{
  "encoder_layers": 8,
  "text_encoder_fused_qkv": false,
  "text_encoder_drop_path": 0.1
}
Rows from block 5 of the text encoder, named by matrix and row number. Rows with one number belong to one neuron. Each number is 500 + 50 x the weight over its row's rms, rounded and kept within 0 to 999. All counts start at 0. Numbers have three digits each.
# fc1: MLP up (text_encoder.blocks.5.mlp.fc1.weight, 512x256), inputs 128-191
# fc2: MLP down (text_encoder.blocks.5.mlp.fc2.weight, 256x512, transposed), outputs 128-191
fc1.306:543524493421562515517472550495493483518510437465535472493484455512476539595521479484434437534544517447512484513461541496485469522378484496534494501543477497513565517460600529528524449604523601
fc1.307:591516543472466467492475453518470481460463452485440573573620381443457483597562468566469511541499528552482527467406434550497463514424514518529585518492495437437517540548505467489517579528469523
fc1.308:483430494496577482423445507548453463516474476433523559566575420390419597499426433553526515593454493542487560477456498507498549429482417416561533506599518404473550479561455530471547463517521564
fc1.310:573475524548599525492422551524375529524488377509525559495513481412462535526475469475442497560459555548467514436554494492586518441488418494509541487482481522603545526492495481436512535534540496
fc1.311:586541520460489457596535558479582530506594445421518523442516551541531441563472421526500503527538444496535569501459504606505485451496501563457475538450549547377515509485504489477562557580455477
fc1.312:540478504447529503476424499546386529501469386558565516439463447439508497515499597413486500551439603476528449476491488409542524501485452478531452460544569483605509600543527360468424529523566505
fc1.313:418476451406574545480480474503511515572489509467466446513405447540483512524431453466410455559444580501600566519479549548557576548573466434529407472553512520491488634489516521521545440544605500
fc1.314:502392396414577524451388507564513440524479583465478512484462524493491506509460546496436525424403546453455512440531585484597558475489411503540482468533546490535430497500620395512544550530584554
fc1.315:491581436384415543416531447504568470532587568453504389483434466550510512508491553487465535433410520381555507436520698426479554559450518480480459435445540432483527502466575534526433478487482545
fc1.316:523452501509580513497484506525449528512475449399486586551555393468477571493457447571461496547479521564463582468465509576533549457524379400557500510577436454471494478498487554439526456566580514
fc1.319:555590522558529516510527509482389506557469496555540517573493531519436495468501453451461461512462534504520480423486462478482474526475523564504533492416607557512609583526516460477448510518465480
fc1.320:472472453516594453472496653521534497481524481497527525459490553550547559453478502507559471417426525481418469344542478442510529503426468537569526520481585513515524468490573487530466548523503553
fc1.321:500504474420454582527455505544535477546567525482491531531460535483414476531489499483430470531494572478548581497530564497603524485483459475559419434491453522510455528500583467498487411576515532
fc1.322:546572510533530519458505538492477462545412531484509579482543421536575503557582490565483456532527471542435453449427374445459476608529509474497540493600519461453547559494561513505467545515492503
fc1.323:570455447521498544532477581535580439383606483513468489473520571397465498522499533479517485483519510510481491491508557463541504483355519479603497509533482466483523425437504390536466436548441603
fc1.326:492538555519578536518429481583391499487465489498502582550537432543481516585546494561433501576549527569469530477466426494575492546512406515527474511510476517533496577529455486468470419599599489
fc1.327:511536456500454521427430504489484395481524497561494483580506457516510492518537620566533496480501503446550483490487457370482515586525485442513482473574512447498589508503484498523431530478508592
fc1.328:427524426518510537508509574518522523480453505463540508542501524451498539467377497472499357512519476504626505447467397437650572470515506469492482543540610523615449555519503485519513431513528498
fc1.329:561471516405414484472445522451499519549505493416431411531412504377516482503452495439569597484363564535490539408599632495478561478528481471514430477518584437476567570481575503549597490517527509
fc1.330:478478535501527532498387539522472496468491470550553554441508517506515443580551544496466582594537471488435451525504498470518458462539441582490502471519487544541416471596474410420528592561542496
fc1.331:517534468498557553425414563544435471513458415555608478448451457477517540471442495456500452550422558393570432457471485377498579526496430493495535477548572481646555561478544428532428546518544515
fc1.332:572562457492496482432451516485473439520552503498524444630444528478495509543544486435522428483461499513520506464528456515543574497456499459545470446440579549422583600465591467507472526558488507
fc1.333:466542574533614500530417548526442528495493483457457554529498495514514543604510527529428547542507511571466509428541448472564482525482431514541476519500504548501494508491487531463492458658572491
fc1.334:401536503543514476437390566527486457505518532554522513422489466481540556518474584523469583455462524428512461446538459318437529508505392491543478492604477459628500445531487497542441570512501517
fc1.335:499523409508561553471423521529529491493501458579544568549496450527535504528532555520545446441505517456508523507540503398492536532501428496553462477489505514537529414542502474521410480528546554
fc1.336:433647393509452566436494521645478417487515594556618471550420587559506568525506581430482444492543502471531461485485491441526539535466495524524515475468574534517435452504535452547411468510434539
fc1.338:601606522553451525470428487490401397470464488523454445517544494437446473609532472555488507529517546503548539532437457551487489600449511428540513472561491401413510478415495493508495529541543558
fc1.339:498448433366523524571539466668532526538541481431537500410486467532481526526472475577393531532463510457605517502460612505550574490533482531470440490479529488541532602460543483429498507486555487
fc1.340:584496506564566489508458488486452496504451447542498576460545451493549459523514430516520485541466494527400514518515441493438521593587405483497532501505546530531570489425461509512487511567472455
fc1.341:496515506457527471441541504478433495577596466511529520412476479548515596483433528510409553405389566397590504377478514493488492484467520445516448445480456391524547481544598545484469547493505585
fc1.342:532570528556565498377469467473481461545597504547483502428510518478440593498458456508466479455435537439521487450510424515468475414434530463533629461492467508490640448490565507520482619517526546
fc1.343:503424404426471431462507502500475478480562425478588520453558493450542483518488538524452568485415456454494495407470524442477503499482454520520438489496550369515484495549501456494484570482465568
fc1.344:576444453447515423523479527598500459448460489486555521630513500523521510509503555456521412547525436498444547478447517545497520423412491504556583497464526474468497552529491460545478540548492546
fc1.345:457579391544521560474444517543458435484505575539532486669442574517489519570564516433539439474560530580534560474561434507547586513428461453608474444449553565528476500464529442534461447597468522
fc1.346:551528428495563531493418518573364436446578416529580507525507515548460544600540499448437472526492447606508458519511484494522503473437431481569507440496513541484529505510490433502469481622563535
fc1.347:552466514479578479480502484493382546568528413490574545547485497501433534550537473444403476536514555524533522519478493539456452471412526527516462483472433537561541578488578503516531497623536544
fc1.348:447451529459500475395537542518482454445483444455532543505598415426482592449420462518470538453403553525434460385458485381499522505458500443538564518604582342538487523533541474529477485432513604
fc1.349:593446494529485522519385542523551480492571517441504518558569530444446582541444563522563557522533412492432514498543577468510515405431487480523559502530479498472497409523521501488549589534516519
fc1.351:484582446491544575479441522597472404476518525566574448502489542484478588577515476460475393530530507492474521489441482505625540507383470479638518438578576505459469482491502390491410437610507564
fc1.352:486596416514519565466424509536465431479518548557519480622443534482512473546547520424550455445525520578547557451561417480549582525452486430570467457468588547538538542476547429538461453589472502
fc1.353:475435411422527561525482472577494487452516533526458436421445542564500438595567535512472530537504528489550553511506552516570527545514425540505453456522530510471479511503464352518521457532572516
fc1.354:581503468327513547508542443544600517553556435492526519378564492531458466507533470556388527503492476424497505441423549531492507484472488582445477422436519477445551550486572439450474567544486503
fc1.355:465558458542638554478521493526538495480560506437443451536475531516356580465437443485437457436452589471513528442520544559546518464474446421524503488488463548443501465483547516508430490563534499
fc1.357:494602496530467489442528471476462462556521507506509526559536503565461484467501445554468491456455537534494476390444477451485500578416542516491505426444601456477570562501547484483468477480484531
fc1.358:605545385422456546499537447613457470552544472483567522536462488522490459532515565489435491454465537441580609486485576555520617517498480454509405413425550472455563603474552476526530464501471539
fc1.359:462488465397445499454439506472448468526599517471500466500451528415430529534463514490411579514447550490571557445506586494573500392444548437568431436520511434505494532611554453494540577537539596
fc1.360:549554545473525508493509493468529511560526528520437444492486517482440498569410404511422467541420543474588591464487522556513516502459485499492470473435531523414639581440560496506487494563493504
fc2.306:449466593467417415531484488430542530517511461555517451544534460483512435504562522485525462512515439553500448550542503459550422500571544529390415561494449573533449523491484534488498487447459459
fc2.307:405464430489486500492381468490572379531495576563459479593405589517517517526585593430565551537525464582518482518534574512496472534549448601526433433510434557521463464598472458598509461502514604
fc2.308:444532450518501572443504547540485431441517580597526431574379563578520467563543511426519383521526512446599530516530517496509526571465479531542433387476580571460519536492562354596475463550443537
fc2.310:521542541543466477421518495432472546587519495567472434535439535479503480486538461468587482412428561547539478444522501468483501518497562537526388414476557528461570552561540475481487488485500514
fc2.311:474520434554511545388529491526482454507511528534570514586505513432410600387509568444518536493468480484495438517558462439494507515515516485503553483540437491563485438523488503551421504369446509
fc2.312:541484553523497448458584494505517576603431432512568517464496425477531522415514459512562466445528518476502423478393458501527524511471564496497468483535501493452543520559545506448493509448496524
fc2.313:483451438450486512522485458566595505436535521593518516475434567584545442509618580457534550485552506497514479586553570482494467500513486614524464477451446587507403449561460434577520456464481554
fc2.314:509543489538444507535522357534536512453420541502416431484517468536517439506511532561565471509626495423525557552456453575508500573522501466501498480456524570332585477430473500520465411542519448
fc2.315:409490530494467487428428487443455466504453546602448426541441508515474500587539483489569518557441574485528545469466547498519439514554458551542427370551507508441488547582463458485524466501521557
fc2.316:445499462429496507457481490548546428494507548595514419530390548590557463584636530468564452473548489457552477572529510483493530556453558585458391488490528573457498544513538419605533478477464572
fc2.319:464539439510488514447490550503566409435574546446528347534438526460469532486488485422584427471506458451566491510532509468518529446441519469531473493564546505484463502448531455517479481504471541
fc2.320:550544533487491504482526372541441498468508459525531507542555432488549424571551457494522532559508437563468506583462508532423538572576471501468500465449516502457514559471401555497565464516497441
fc2.321:451510448439562494512485435584409487504528462572534504576447501547480531549576520479424524618550557534543558568418496548548466511519471550492458428467455540480448547628459506478476461498565560
fc2.322:464529477495525525547460456567540445451441542583514561572478515611563514523594570506575442490573417506513436574520449461498490558538498560483500489433460571442517421524422536548495484476487481
fc2.323:429483441458439524494521410523464516483550499496507427583468483494458498522458571512488510539466522422664521513501468478547515495543513446504434426469556514492560559604414463443394531452513450
fc2.326:459608468464522523469492489534454444469502532553494375611392524562510537526619522427583442473533534591579477472507474427502499592477534495476368453501537557474477531534475487531438392506518511
fc2.327:416456445521461505532470484468483542590430498528540533545462518528461567445450538554525473452498524440534522514486479519580506492557548452525433503507513498508560414606481509488459491425540459
fc2.328:519504522498555437506451524526522466433521478539451453481472516568580509520548517489581514462508485586407465514606561487447505545491411540559399462555462518446507460523484500541551496539569543
fc2.329:452482503488460448439466383547456494472497504676544466463475481487495501526525531514521513545455523449501482539507488500505510497601499504504523415446547546489527519605419433496422553440493462
fc2.330:534507650590535505478533486470465584554450461583436525446544471502475469486519432563511537502490580488433482474424524497456432510532514535529473430529439499417534482562520509390501499484524520
fc2.331:496474501483462477532452456512485569575393472547521493446448460496565416505543590494497473463530511449544437488487433477572534531560469518500438463516536549501534542533535440457489546489561515
fc2.332:535404524543458478522511454488520501461417496478446580497596495496549464469476510559494532499567474548407552553530482526423526488565447414492621574497393476513432408421431598538593485482486429
fc2.333:411575493492532527413492506509489384498503546617468416576399566611486530545577456460604461446496536582533440492505486415452477583462543534509409412505550583466528510561507480600452402517499531
fc2.334:442476511419376486527461465498479525520373532521519507477478418552595412519508562563534517486530502504525503524469448477506536579641509471487464473542514421473505519538447506476520497441554468
fc2.335:456558444631543421503510547477511475515631571536542486548471576505455528469484478421553428436477480507519457489559476425487454477434585523476505530428522585536551438467503459552461540495423444
fc2.336:516534522530463481448481561493499476562475518438458418481474449447523493445413435515565508419424516482498531460522575454473586497512515426524436497585512402506525512481521546479581422460494551
fc2.338:531525471602509539495488463482524447502439466519467588581550544502435569441526496558571547471580501532488425596439475518529518536483535473502469480500466536494510365532443474463439495456494495
fc2.339:409481443497567454617575575552483552605528460455595486488490458574480520479490515465476504418496552540504515432440506499588519478593522541536461466516503498544467514606586524451499465468529522
fc2.340:351444459489493424559509551511517506511515541518522506477474532582529492495435543548429493450467558441561530438523478452534507492528531503545454452454498456504487494602538443457462512480546545
fc2.341:478548568552552491489573599527528477477586523459527491513503530546470551482548433455515493434552501565434460456499529494501447481400541602510503510504475543486441474503578545494511436511412537
fc2.342:553523546543530479529556606505525499455537479443578506537544469474515480463504426483571424486576395554438493500533538479477495461417468522464449596537514515529468501464550519513552349546363495
fc2.343:572448507485508504506542432503519551530520432539514595510531560467463447491538454451509641516543504626404472563491547624492448472503514607415512479401421572495514495534461514496532542435470505
fc2.344:438474509528508490560454517541533501471420550551485501500514490546535497464474505549520473501492372492450507522445518479528520460576423546492520570509478519503401474605494486466544482475474470
fc2.345:542357571486492424522541463508478567541494388450491604401633440474506464456423490594417628501486521516435502509481512543473486469547486438470557525523431415511487476527493564435551563459571514
fc2.346:505469507429418550495492517489511490509438581608445527450457543540575446538524510486430514573442509514441515494523504441446499613549446550517498443471608497548480534477515454563541464490490545
fc2.347:469504655491485419478480559376582459473517493539454405387476456517534499564585476498522473503510482524472452493524505519488368530486543521447450554599446478434458489454513568514539465535446563
fc2.348:451561520492487484450517499518443448464561504537564505566568457438516522478505484515552556477468371588479390541503451394471510492487516463470495492494495485557484518570396516513469511429384505
fc2.349:428596484557575530427587390488487442507504534539489452565457478541453562478493481516510475414545562442551409471480343502531514562435580419488473398524483543391539466549504491529391542455490524
fc2.351:462535497480466496485553534517507475513448532412499447433535390464513524427351444601436465470424508395532534419439471420553588514512545374541529499558570355520487553494537503391494482469507518
fc2.352:506374542520507427522511477528504523493469429449489601419626451490531498442415519606451583492509482485457487535496481525505542453533482416477560552546438449501458446521468559491550554460553487
fc2.353:438494526493510559518573407603528475443520541588496492523524492645505498584572451591512422523591461472570489594418439501514486570496476543500480437466447572410436473533434511508483481487516496
fc2.354:503453465458464545464603486560499530567522492489574419492555432521456560451508551526533510395519463416504428516465539459537498487486514523427570509528498500558465443617590510455411572377514459
fc2.355:527402499393407495509469411511499510522416477562511536535485437533608397556587540517534511582545491528448523607468533514434514563591425546461475471497479511512438544521465524529582419489487498
fc2.357:426493474471476518514426495474574445433563585531476366542415583480469508522525543448590445523475442470559512549536559477559488460480476549539456471517552574468443467506443418537480505513499481
fc2.358:526543542535445456456481472441511488543552477494434413560516524399420490532478382495524552512445509496521505510426566580499487456556521492544408408536570458390567577495475473443463514442484503
fc2.359:485374464454470416576479423447439570503493425571588506483488484493545448480490561529508519542484535477517523515498425531556507470606431515507486474475570530494496516588451448462432536495573447
fc2.360:481493475562494475455475449506584478484476538522496536534463529487526520436536551484588526491574441517441482601563508517477507477550491481474540525529409511533403379518443557593521452445456487